config.yaml
crop_scale_min: 0.8
translate: 0.12
color_jitter: 0.2
downsampling_factor: 4
encoder_activation: "gelu"
encoder_bias: "all"
encoder_moe: "soft"
encoder_positions: "conv"
loss: "mse"
decoder_norm: "batchnorm"
decoder_upsampling: "nearest_conv"
beta2: 0.95
precondition_frequency: 10
warmup_steps: 270
weight_decay: 0.5
Rows from block 3 of the encoder of a small image VAE, named by matrix and row number. Rows with one number within an expert belong to one neuron, the router's apart. Each number is 200 + 40 x the weight over its row's rms, rounded and kept within 0 to 999. All counts start at 0.
After each expert's rows are labels from the 100 images, of 14976, where the router gives the expert most weight on average: "patch colour" is the nearest of a few named colours to the mean colour under the peak. Only what is clearly more common there than usual is listed. The data: rendered scenes of toy objects such as cars, trees, mugs and chairs. In brackets: how many of the 100.
# router: slot weights (encoder.blocks.3.mlp.router.weight, 16x160, trained with AdamW), inputs 0-159
# up: expert up (encoder.blocks.3.mlp.up, 8x160x160), inputs 0-159
# down: expert down (encoder.blocks.3.mlp.down, 8x160x160, transposed), outputs 0-159

# expert 5
router.10,227,203,253,170,254,245,228,183,277,99,141,196,152,222,242,166,172,165,228,181,219,212,270,175,219,260,169,199,162,191,163,230,261,238,203,166,161,209,211,183,205,152,158,86,190,216,174,200,251,217,198,144,149,194,193,163,210,213,169,199,240,182,179,270,137,242,231,176,147,124,243,175,163,197,188,215,230,282,162,237,222,179,231,179,168,236,177,222,201,187,147,208,169,268,230,97,196,199,193,260,230,222,257,199,206,257,204,163,194,185,244,172,235,145,255,189,139,176,196,186,186,167,146,133,211,214,285,217,168,217,199,178,150,140,121,265,246,241,227,187,219,149,158,179,203,268,143,214,172,214,241,116,227,170,152,196,203,214,137,253
router.11,217,201,275,184,253,234,265,187,275,78,179,208,160,237,220,132,161,167,228,193,206,208,270,176,226,252,169,195,154,212,173,233,252,245,209,160,144,213,242,188,204,139,155,150,200,213,226,188,267,218,200,146,163,222,184,167,228,216,171,191,220,203,171,277,152,208,227,189,134,123,268,159,167,188,180,218,213,288,143,215,209,171,232,195,153,214,174,212,212,192,163,201,152,293,240,112,186,186,212,272,221,241,249,213,210,233,192,164,172,203,233,202,254,165,260,208,129,181,157,165,177,170,132,149,226,211,291,204,186,193,198,193,147,146,131,232,242,252,245,164,205,117,164,188,214,223,147,210,168,190,214,166,231,169,158,192,223,219,132,245
up.1,203,282,184,244,186,161,234,227,63,209,216,208,209,110,229,203,209,210,237,208,117,191,207,202,166,197,199,226,174,211,211,214,149,166,204,234,207,150,143,191,176,266,229,194,144,213,221,160,241,174,208,136,152,245,279,188,125,251,129,230,155,212,259,217,233,160,192,266,193,129,170,303,197,240,166,268,145,213,259,249,223,203,147,182,231,217,184,251,265,145,229,233,178,237,248,177,211,237,166,179,241,181,179,199,205,183,174,132,184,183,192,227,126,256,204,197,192,229,186,169,288,237,228,208,155,170,135,235,236,195,196,235,157,192,214,214,247,210,222,216,200,211,198,194,93,153,169,216,225,164,186,182,206,198,157,256,277,225,261,217
down.1,179,244,184,217,252,217,147,217,188,223,218,205,174,191,211,211,223,204,195,112,243,144,239,215,166,238,183,216,221,119,180,229,177,224,195,259,249,242,155,156,175,185,212,199,167,195,197,87,166,164,162,164,236,251,144,93,221,226,208,152,106,215,193,157,173,238,183,212,190,217,179,200,154,210,218,234,213,146,164,216,191,146,146,249,313,217,189,209,176,181,226,225,213,168,214,227,184,209,259,247,231,264,180,216,289,204,170,225,149,214,233,247,162,270,190,236,204,203,226,226,238,173,233,200,251,232,226,163,229,81,207,205,252,208,234,237,174,235,193,185,202,108,200,183,121,185,230,134,139,239,104,254,160,170,156,201,255,160,219,185
patch colour: white (69)

# expert 1
router.2,230,193,202,184,251,256,253,147,248,169,109,220,172,243,224,163,211,157,224,164,216,254,248,183,224,241,135,178,165,216,174,216,239,261,258,155,198,233,185,276,204,227,164,143,209,170,230,236,243,246,293,149,217,149,274,190,201,233,205,159,254,176,151,222,98,181,168,188,177,169,201,160,184,169,168,222,218,261,189,98,283,163,259,185,176,181,153,222,213,202,161,211,162,213,226,205,173,237,220,256,217,179,230,171,215,265,230,157,171,196,226,183,239,152,195,219,188,174,194,186,197,194,234,149,197,190,201,120,166,225,237,188,129,266,95,217,233,164,260,169,221,129,146,214,214,202,133,232,173,146,248,241,261,203,150,177,210,236,144,203
router.3,227,181,213,157,254,229,234,158,256,140,104,224,192,232,218,189,198,154,219,126,216,214,252,203,251,239,164,186,172,231,158,232,222,270,252,158,206,204,213,269,215,252,185,127,208,166,207,247,249,267,283,146,157,109,230,171,168,227,191,179,251,180,128,224,135,188,181,192,172,183,251,156,184,167,157,219,208,272,197,99,260,195,249,171,172,188,156,217,211,224,154,191,186,212,216,191,213,200,206,257,208,172,266,193,200,242,206,167,173,165,239,183,236,180,214,224,183,166,220,183,204,199,214,139,231,201,203,130,187,192,249,201,168,250,120,222,223,117,256,161,210,121,150,244,227,207,109,236,155,180,254,230,249,198,144,147,204,254,133,203
up.1,211,173,200,187,273,271,212,262,238,237,241,216,185,199,250,247,175,173,150,227,282,207,177,251,173,175,173,162,205,121,208,197,136,171,230,207,258,203,233,260,247,240,216,202,134,193,164,245,228,177,191,137,229,206,200,216,246,256,223,178,172,219,192,129,216,167,157,180,157,194,195,202,165,256,204,89,234,173,242,193,258,276,196,180,192,160,162,210,178,178,156,157,161,165,134,221,241,169,259,182,188,158,184,261,249,159,257,155,188,136,225,218,169,104,211,209,179,216,225,206,229,194,194,126,195,163,277,109,102,207,218,171,206,255,228,199,189,223,249,224,172,167,248,114,187,138,184,259,201,162,255,227,251,205,212,151,225,214,243,196
down.1,191,180,267,172,181,165,249,166,215,135,167,279,246,204,181,228,209,223,225,137,189,93,269,192,278,193,211,260,173,273,243,199,218,258,181,207,195,211,172,173,178,67,209,244,215,216,253,161,205,155,234,233,240,256,200,141,225,186,250,194,180,143,253,226,206,179,194,192,219,183,228,185,218,128,240,211,142,228,204,214,151,175,167,128,209,173,158,202,217,193,219,171,200,219,158,200,187,172,182,260,209,192,219,191,243,245,233,169,220,189,268,199,117,247,199,169,146,194,197,215,284,203,250,247,134,244,212,227,216,170,134,171,108,183,177,190,286,230,250,255,173,195,168,123,213,207,234,177,202,190,201,174,187,247,195,139,289,256,158,188
patch colour: pink (67)

# expert 2
router.4,199,180,270,189,235,219,182,170,258,167,142,234,161,237,170,216,164,213,234,117,235,242,237,257,220,202,218,169,172,202,167,201,221,271,196,160,212,181,212,218,248,110,197,227,192,203,191,265,246,224,219,193,241,195,102,169,201,211,154,163,222,140,147,270,155,167,224,189,218,119,243,132,205,244,175,165,199,282,174,232,202,216,256,222,147,148,168,187,182,199,142,187,183,316,231,170,246,223,204,182,199,253,258,217,323,252,185,186,198,155,218,213,236,180,200,202,119,184,205,247,253,174,163,172,212,238,285,211,185,199,198,172,154,216,119,147,156,180,218,190,223,143,238,195,259,197,157,210,204,201,181,190,166,190,147,156,205,189,115,271
router.5,215,189,271,219,153,249,187,147,233,225,170,221,173,226,98,209,143,240,223,208,219,225,184,238,169,165,269,168,185,118,243,138,200,227,223,164,232,208,224,178,230,118,175,210,174,230,154,224,229,159,158,171,249,234,120,203,195,205,192,212,222,180,171,191,210,201,267,164,255,114,153,115,248,256,252,240,194,255,206,233,227,199,218,269,177,213,203,201,191,198,149,214,158,295,203,180,195,183,222,189,199,244,191,242,245,229,157,155,173,111,218,209,227,240,186,112,227,189,203,267,198,185,146,189,181,220,301,204,173,187,210,128,156,154,135,182,156,193,154,215,246,174,235,183,139,220,193,202,284,279,134,165,211,200,175,257,202,147,183,209
up.1,204,129,242,298,274,271,160,174,187,263,199,213,144,242,219,234,232,157,179,245,268,211,192,263,185,226,197,257,162,208,230,206,162,177,174,183,141,273,178,180,187,222,178,284,211,198,193,203,181,206,190,262,138,104,188,271,209,187,230,325,191,201,149,169,228,225,180,136,194,130,217,218,191,247,184,231,184,211,158,153,167,244,185,165,159,175,208,156,136,207,157,183,238,169,181,160,206,74,246,167,224,254,175,223,226,262,195,195,228,210,179,214,182,252,199,219,196,197,188,237,189,188,170,256,169,172,207,203,238,208,171,126,264,264,249,230,195,215,172,157,189,192,184,116,216,291,202,164,181,214,206,232,242,185,163,228,141,199,164,157
down.1,204,236,158,157,216,153,180,230,299,178,170,231,235,264,149,177,172,189,227,118,204,198,278,169,207,223,226,208,169,288,168,197,198,142,138,228,212,230,217,209,95,219,190,251,291,180,160,165,243,224,177,259,248,289,202,199,163,156,204,206,256,163,164,144,107,167,186,271,240,238,213,155,167,224,219,235,261,227,181,151,198,230,202,228,155,211,241,186,230,195,204,138,175,169,189,219,287,172,217,166,229,153,221,184,219,152,146,170,175,236,233,210,266,238,142,201,139,169,203,231,190,199,150,181,245,211,187,144,232,112,216,226,193,183,197,216,220,151,200,195,160,192,264,184,204,167,149,190,166,271,167,174,250,204,239,183,295,196,246,229
patch colour: green (90)

# expert 0
router.0,254,184,205,199,220,244,246,124,234,200,140,252,197,287,202,122,175,166,228,192,191,232,237,209,227,214,135,210,185,207,218,214,262,319,210,150,210,180,174,244,218,141,164,147,205,208,218,264,213,237,249,180,220,211,235,159,188,233,172,151,235,187,119,208,165,134,185,204,318,156,190,106,247,230,173,234,142,272,220,128,247,145,293,258,189,192,164,250,200,228,156,202,190,227,234,225,178,250,237,216,199,221,227,216,222,214,167,168,156,172,226,181,224,202,189,200,236,194,232,228,203,151,224,146,172,236,257,136,167,219,221,189,128,208,89,176,173,168,231,166,248,132,183,218,143,216,182,196,173,169,204,246,252,223,160,191,210,204,162,190
router.1,229,196,227,189,251,249,220,162,268,172,133,234,203,276,185,145,160,149,211,113,222,252,236,228,236,235,151,201,194,226,191,215,244,261,222,171,193,181,192,255,242,147,181,194,209,191,232,262,238,273,258,171,238,180,171,173,201,222,164,138,220,197,85,236,147,128,208,169,255,148,219,109,214,214,194,219,175,268,192,127,254,173,270,246,145,199,149,237,188,212,155,197,195,269,225,194,206,236,222,195,186,259,260,219,267,242,197,177,161,206,231,198,217,173,197,201,176,162,203,248,198,183,204,145,193,216,245,142,172,208,233,183,135,248,93,165,179,162,217,139,243,120,198,206,217,227,165,203,180,159,213,260,212,228,171,165,207,204,112,227
up.1,206,181,199,105,198,276,255,157,164,165,161,157,189,207,180,239,213,194,226,67,181,255,156,237,231,172,259,182,206,210,136,200,192,282,189,150,144,170,264,242,195,147,229,179,230,184,189,263,248,232,185,265,275,174,187,166,226,191,223,158,224,184,212,190,83,192,183,194,241,161,237,209,188,204,237,185,210,246,234,179,168,206,144,184,174,152,221,219,202,200,260,244,234,147,211,132,212,192,191,293,207,172,233,121,245,227,237,177,211,223,221,156,255,200,197,184,244,138,254,196,161,211,230,190,253,160,201,149,231,236,200,184,239,229,193,114,189,221,219,206,201,103,151,223,195,182,226,243,203,149,205,185,275,206,219,182,266,242,118,231
down.1,200,275,186,220,305,247,112,151,157,291,203,199,139,149,248,174,178,176,211,211,209,198,205,185,145,177,164,241,271,185,206,189,190,231,260,160,190,246,124,157,146,243,230,205,216,194,259,211,179,211,170,173,125,171,210,216,295,187,242,204,105,187,198,196,262,153,208,206,176,175,159,249,253,240,168,194,232,209,190,212,247,172,156,240,226,226,204,220,171,203,136,205,211,265,169,207,202,205,209,183,217,315,237,223,263,223,208,248,126,157,214,226,161,217,192,223,184,195,207,169,230,215,181,244,225,142,131,260,203,135,208,176,149,262,166,147,161,284,186,235,168,162,152,260,226,206,177,231,191,242,180,218,118,204,159,239,195,154,217,177
patch colour: red (42); orange (27)

# expert 4
router.8,168,231,222,248,153,173,182,173,115,266,306,212,237,136,242,130,230,233,178,253,180,184,146,218,219,180,187,168,232,182,218,235,155,127,231,174,195,176,156,160,212,318,240,254,178,185,225,153,218,143,220,236,180,210,218,309,264,159,185,183,202,237,267,220,278,156,205,233,264,209,209,314,221,188,169,234,219,149,253,225,200,248,151,185,227,238,240,209,154,218,298,230,171,139,205,210,140,170,190,120,156,224,148,245,142,142,202,196,217,177,212,152,210,216,191,160,171,249,184,251,251,174,180,235,152,171,180,234,183,187,198,173,189,203,229,169,205,204,162,179,146,216,196,237,161,195,229,159,215,174,169,160,215,239,162,251,177,195,225,218
router.9,206,269,201,240,235,275,165,189,237,270,224,248,174,175,195,190,212,201,137,199,226,210,189,243,186,207,215,157,217,221,187,270,198,167,167,147,206,211,147,193,240,184,168,274,155,164,178,174,229,240,157,161,202,284,208,136,203,147,192,142,173,271,214,162,281,251,210,133,209,237,189,261,185,211,186,216,229,175,168,255,223,229,173,238,263,254,137,214,137,242,151,225,188,198,234,210,164,216,189,138,153,241,200,278,185,214,178,150,198,184,260,190,193,157,158,247,214,265,262,203,250,203,173,226,243,118,154,263,167,140,172,178,206,171,231,198,169,205,187,199,162,206,296,273,196,132,296,120,161,164,202,179,136,214,195,216,128,208,214,193
up.1,236,211,260,137,119,191,220,158,136,245,275,187,223,179,184,267,191,219,210,136,199,226,129,158,167,161,205,139,223,136,190,197,182,209,250,248,222,158,278,233,228,192,234,191,195,179,215,224,188,112,180,164,150,192,196,166,189,174,212,219,193,170,184,220,246,266,275,136,255,180,198,237,203,251,196,243,176,248,197,218,238,195,234,297,185,289,227,186,163,154,150,204,226,208,172,166,203,176,182,177,254,206,229,162,181,189,214,164,191,192,202,168,271,152,245,234,229,203,202,222,169,259,185,199,243,234,120,236,210,329,209,252,179,262,184,183,232,223,230,237,177,185,117,144,188,188,99,198,204,104,216,237,198,259,213,211,173,218,196,244
down.1,168,193,170,235,183,258,274,235,255,165,187,142,173,195,199,198,190,174,217,327,195,158,276,151,189,212,203,207,168,203,210,183,170,172,193,197,144,260,168,205,158,157,205,194,192,239,175,189,188,219,271,180,190,166,243,237,164,201,279,258,246,215,211,196,220,183,223,137,188,236,183,235,288,180,194,142,188,272,196,172,193,183,164,209,170,175,201,223,184,196,207,165,184,205,214,189,260,224,191,232,170,155,148,271,134,193,201,250,186,221,195,209,141,217,190,178,226,237,183,177,223,151,142,247,203,218,233,220,196,162,203,155,178,217,194,143,219,233,225,181,111,234,271,234,230,283,347,191,114,173,249,245,233,135,179,248,185,183,329,187
patch colour: grey (57)

# expert 6
router.12,179,173,239,203,252,217,217,165,264,129,132,211,166,214,225,266,212,130,224,145,247,258,267,184,221,207,193,177,112,247,156,216,266,273,259,231,212,219,207,266,221,312,177,173,198,190,157,238,173,255,270,200,183,204,134,197,185,227,193,205,261,210,227,221,128,215,248,172,130,270,244,190,159,172,170,128,222,228,161,166,194,201,222,139,98,81,161,157,192,205,166,203,215,196,189,163,181,226,227,224,211,125,255,192,200,277,226,193,207,205,211,188,219,167,231,244,213,175,188,137,183,162,211,151,210,218,182,137,206,208,232,212,184,240,139,222,218,175,249,196,201,186,169,234,264,195,190,232,150,179,259,198,172,211,189,124,196,245,159,230
router.13,185,149,200,179,250,186,245,168,212,127,143,203,195,198,229,279,207,135,214,153,235,237,255,199,232,240,189,184,123,249,173,206,251,294,273,238,210,195,201,280,201,328,157,181,202,177,155,225,121,271,270,190,215,195,186,162,176,240,202,231,249,215,236,188,146,249,214,157,144,254,225,201,151,157,181,176,224,259,168,180,212,183,210,154,147,62,148,177,179,202,184,183,224,181,202,201,179,232,199,230,199,114,259,177,168,261,191,236,198,227,221,177,208,154,206,227,232,183,209,151,191,162,235,172,239,216,155,118,192,197,261,209,197,245,156,216,246,168,253,174,181,196,166,209,224,184,215,202,135,167,263,222,190,200,173,123,184,248,162,215
up.1,168,116,196,274,216,273,215,143,286,180,210,186,133,189,213,235,124,251,179,192,219,260,174,226,232,153,256,158,218,202,108,230,197,168,171,145,181,248,186,233,159,258,187,212,168,168,215,245,248,218,179,174,254,227,212,253,194,180,144,242,256,138,143,138,195,226,304,166,215,146,218,181,245,169,218,193,257,159,246,184,158,195,235,215,155,300,233,184,192,240,229,219,168,256,162,162,175,265,186,244,182,164,227,199,241,219,256,109,184,182,272,185,229,156,179,173,186,276,227,191,202,217,219,254,219,159,244,213,211,175,187,128,170,167,165,131,216,174,238,233,118,155,186,232,198,241,215,226,224,216,157,152,197,207,221,188,166,168,189,207
down.1,182,181,220,228,225,125,200,176,136,182,227,196,172,225,214,229,217,206,165,191,225,185,158,200,137,223,291,193,172,151,179,124,161,193,268,292,270,202,222,192,169,170,213,241,235,263,199,197,223,180,144,238,186,169,213,192,206,153,216,255,239,177,233,204,302,246,213,182,225,258,223,239,89,189,290,244,255,204,188,223,176,179,166,204,134,178,186,210,195,160,220,204,172,177,144,202,191,168,244,194,213,82,238,252,206,225,197,248,208,182,246,156,255,156,241,220,239,226,183,179,211,181,178,180,93,229,240,157,164,223,230,279,198,149,176,265,186,194,221,286,154,223,248,187,220,112,152,200,225,147,232,206,191,233,270,163,199,196,242,198
patch colour: white (42); pink (34)

# expert 3
router.6,158,132,260,204,228,242,220,196,268,193,136,226,153,272,142,232,189,204,218,167,212,212,201,270,249,139,246,185,122,191,171,204,171,212,201,181,252,204,216,244,288,168,181,228,203,231,157,292,226,228,165,166,259,221,148,151,156,206,268,172,241,155,222,203,180,250,229,171,232,113,249,111,205,184,213,189,204,251,122,232,219,197,199,187,183,115,137,254,204,173,202,166,173,299,225,209,231,242,166,177,190,157,216,203,284,271,205,191,252,155,228,274,211,176,147,200,148,145,177,212,262,219,181,209,181,192,251,239,170,216,189,114,218,184,135,165,153,186,206,247,178,178,202,162,261,188,232,184,184,235,170,150,211,188,180,189,183,203,139,217
router.7,139,136,200,191,241,217,258,199,237,208,161,238,172,221,190,261,186,198,226,169,231,226,198,262,251,167,204,181,97,236,178,207,179,257,193,222,240,190,168,275,264,205,174,233,205,193,152,295,182,257,199,159,254,221,152,146,142,241,218,179,220,161,247,232,191,255,236,172,236,116,238,151,171,223,177,199,191,249,136,212,224,182,199,168,209,67,123,266,194,173,187,106,198,301,211,258,288,232,183,194,215,170,245,206,277,227,185,180,251,139,220,255,195,169,172,249,142,145,218,229,259,204,203,180,200,188,237,207,166,182,190,150,240,219,176,154,173,175,214,239,181,167,197,177,275,157,220,181,182,199,190,208,172,172,178,173,168,216,150,190
up.1,199,207,182,223,304,105,194,209,159,153,250,246,230,119,256,185,132,167,207,155,233,194,182,152,239,144,192,290,159,218,178,138,236,221,227,207,182,193,189,191,155,176,310,167,219,192,174,286,200,168,224,214,191,208,222,172,224,202,290,271,201,193,217,258,207,181,195,214,142,270,207,214,225,193,173,158,175,169,240,182,173,100,239,234,158,180,199,247,173,222,145,165,180,177,216,192,164,182,212,179,235,173,192,197,235,202,302,200,132,184,214,195,166,231,172,226,153,184,126,221,201,192,215,200,184,207,229,126,242,247,217,79,168,164,184,222,236,183,263,236,176,197,203,267,219,188,239,255,172,172,201,219,206,240,164,180,235,188,305,219
down.1,202,196,121,146,210,271,176,173,160,273,174,150,132,183,180,180,229,251,176,135,207,215,228,151,140,205,174,223,260,143,241,230,170,209,211,137,232,254,151,204,197,295,252,235,217,223,210,157,233,165,180,222,174,183,199,267,240,191,174,187,91,235,185,190,170,215,140,145,249,192,120,224,302,167,186,175,182,161,191,215,212,163,151,223,287,265,229,212,166,154,194,252,216,240,246,233,181,226,165,260,231,187,158,221,171,280,225,273,126,203,163,229,201,196,166,205,225,231,200,225,190,231,176,186,238,152,200,263,178,155,189,171,209,222,251,174,207,207,135,180,218,170,167,279,141,278,199,248,214,172,197,186,153,193,236,185,249,191,237,248
patch colour: blue (54); purple (31)

# expert 7
router.14,137,136,202,160,239,204,258,190,228,193,163,200,173,184,217,283,205,163,198,157,209,254,215,230,238,205,211,188,119,258,169,217,195,303,197,244,258,183,191,254,279,284,171,204,244,194,158,250,163,281,238,180,219,223,168,173,118,265,197,211,220,173,248,221,171,279,206,152,190,171,249,192,172,197,180,145,196,268,153,163,216,214,173,127,229,58,148,226,190,177,194,134,193,233,216,219,235,255,134,217,214,98,242,202,190,282,205,195,270,142,209,219,183,142,167,241,194,133,211,162,238,235,219,161,192,203,186,161,179,223,191,191,218,243,195,213,225,170,217,217,196,178,212,196,267,206,226,200,171,177,234,203,182,153,206,134,189,247,155,217
router.15,144,128,200,165,236,220,236,163,212,216,146,180,143,208,228,265,217,157,245,157,217,244,236,225,253,200,187,191,120,237,153,204,229,293,211,227,253,187,195,266,248,290,185,162,220,200,151,267,187,253,264,192,158,143,223,169,145,266,211,229,250,179,213,235,148,235,221,177,153,206,246,162,158,203,167,179,210,282,165,150,222,212,214,140,178,71,155,195,209,214,173,162,187,225,202,217,245,228,194,213,210,110,271,211,215,257,199,198,250,98,232,191,235,171,180,245,181,163,215,147,236,205,215,147,203,193,204,154,188,230,227,222,202,262,156,238,217,195,229,209,202,162,201,213,229,205,140,232,143,183,228,189,180,121,189,132,184,266,154,237
up.1,207,211,208,171,218,136,198,233,180,226,197,170,245,231,222,214,220,225,209,219,121,193,203,85,216,193,212,249,234,154,208,161,218,178,206,231,216,184,193,143,228,166,211,265,140,246,245,196,147,122,169,244,230,158,198,185,188,203,140,197,131,136,202,205,177,312,207,191,152,220,210,206,241,229,193,189,197,184,194,228,161,182,221,206,145,242,257,220,245,154,175,123,182,258,271,192,245,149,156,116,241,257,198,177,147,164,181,220,246,179,128,223,187,216,210,154,173,257,129,229,207,169,172,184,139,175,220,256,282,197,156,123,260,160,281,215,229,240,175,205,173,237,225,176,177,280,218,220,214,257,221,173,182,231,227,254,276,164,213,273
down.1,226,192,171,239,239,241,200,261,210,185,207,242,191,158,233,148,204,158,170,268,203,234,206,245,182,189,157,196,213,151,220,168,271,226,183,131,104,222,188,227,225,313,261,190,170,222,233,165,190,221,176,185,177,132,241,245,347,217,201,200,152,265,162,238,200,141,182,182,232,131,220,194,270,225,176,215,173,178,171,171,199,192,177,246,144,186,208,190,161,162,181,222,185,155,313,176,185,198,264,181,209,316,156,164,192,230,237,264,173,220,164,241,228,200,274,217,194,231,185,218,171,149,150,172,206,182,209,260,157,196,205,87,191,225,218,200,195,237,173,175,162,200,155,175,237,217,224,194,151,159,233,191,191,210,149,258,149,171,229,170
patch colour: purple (52); pink (33)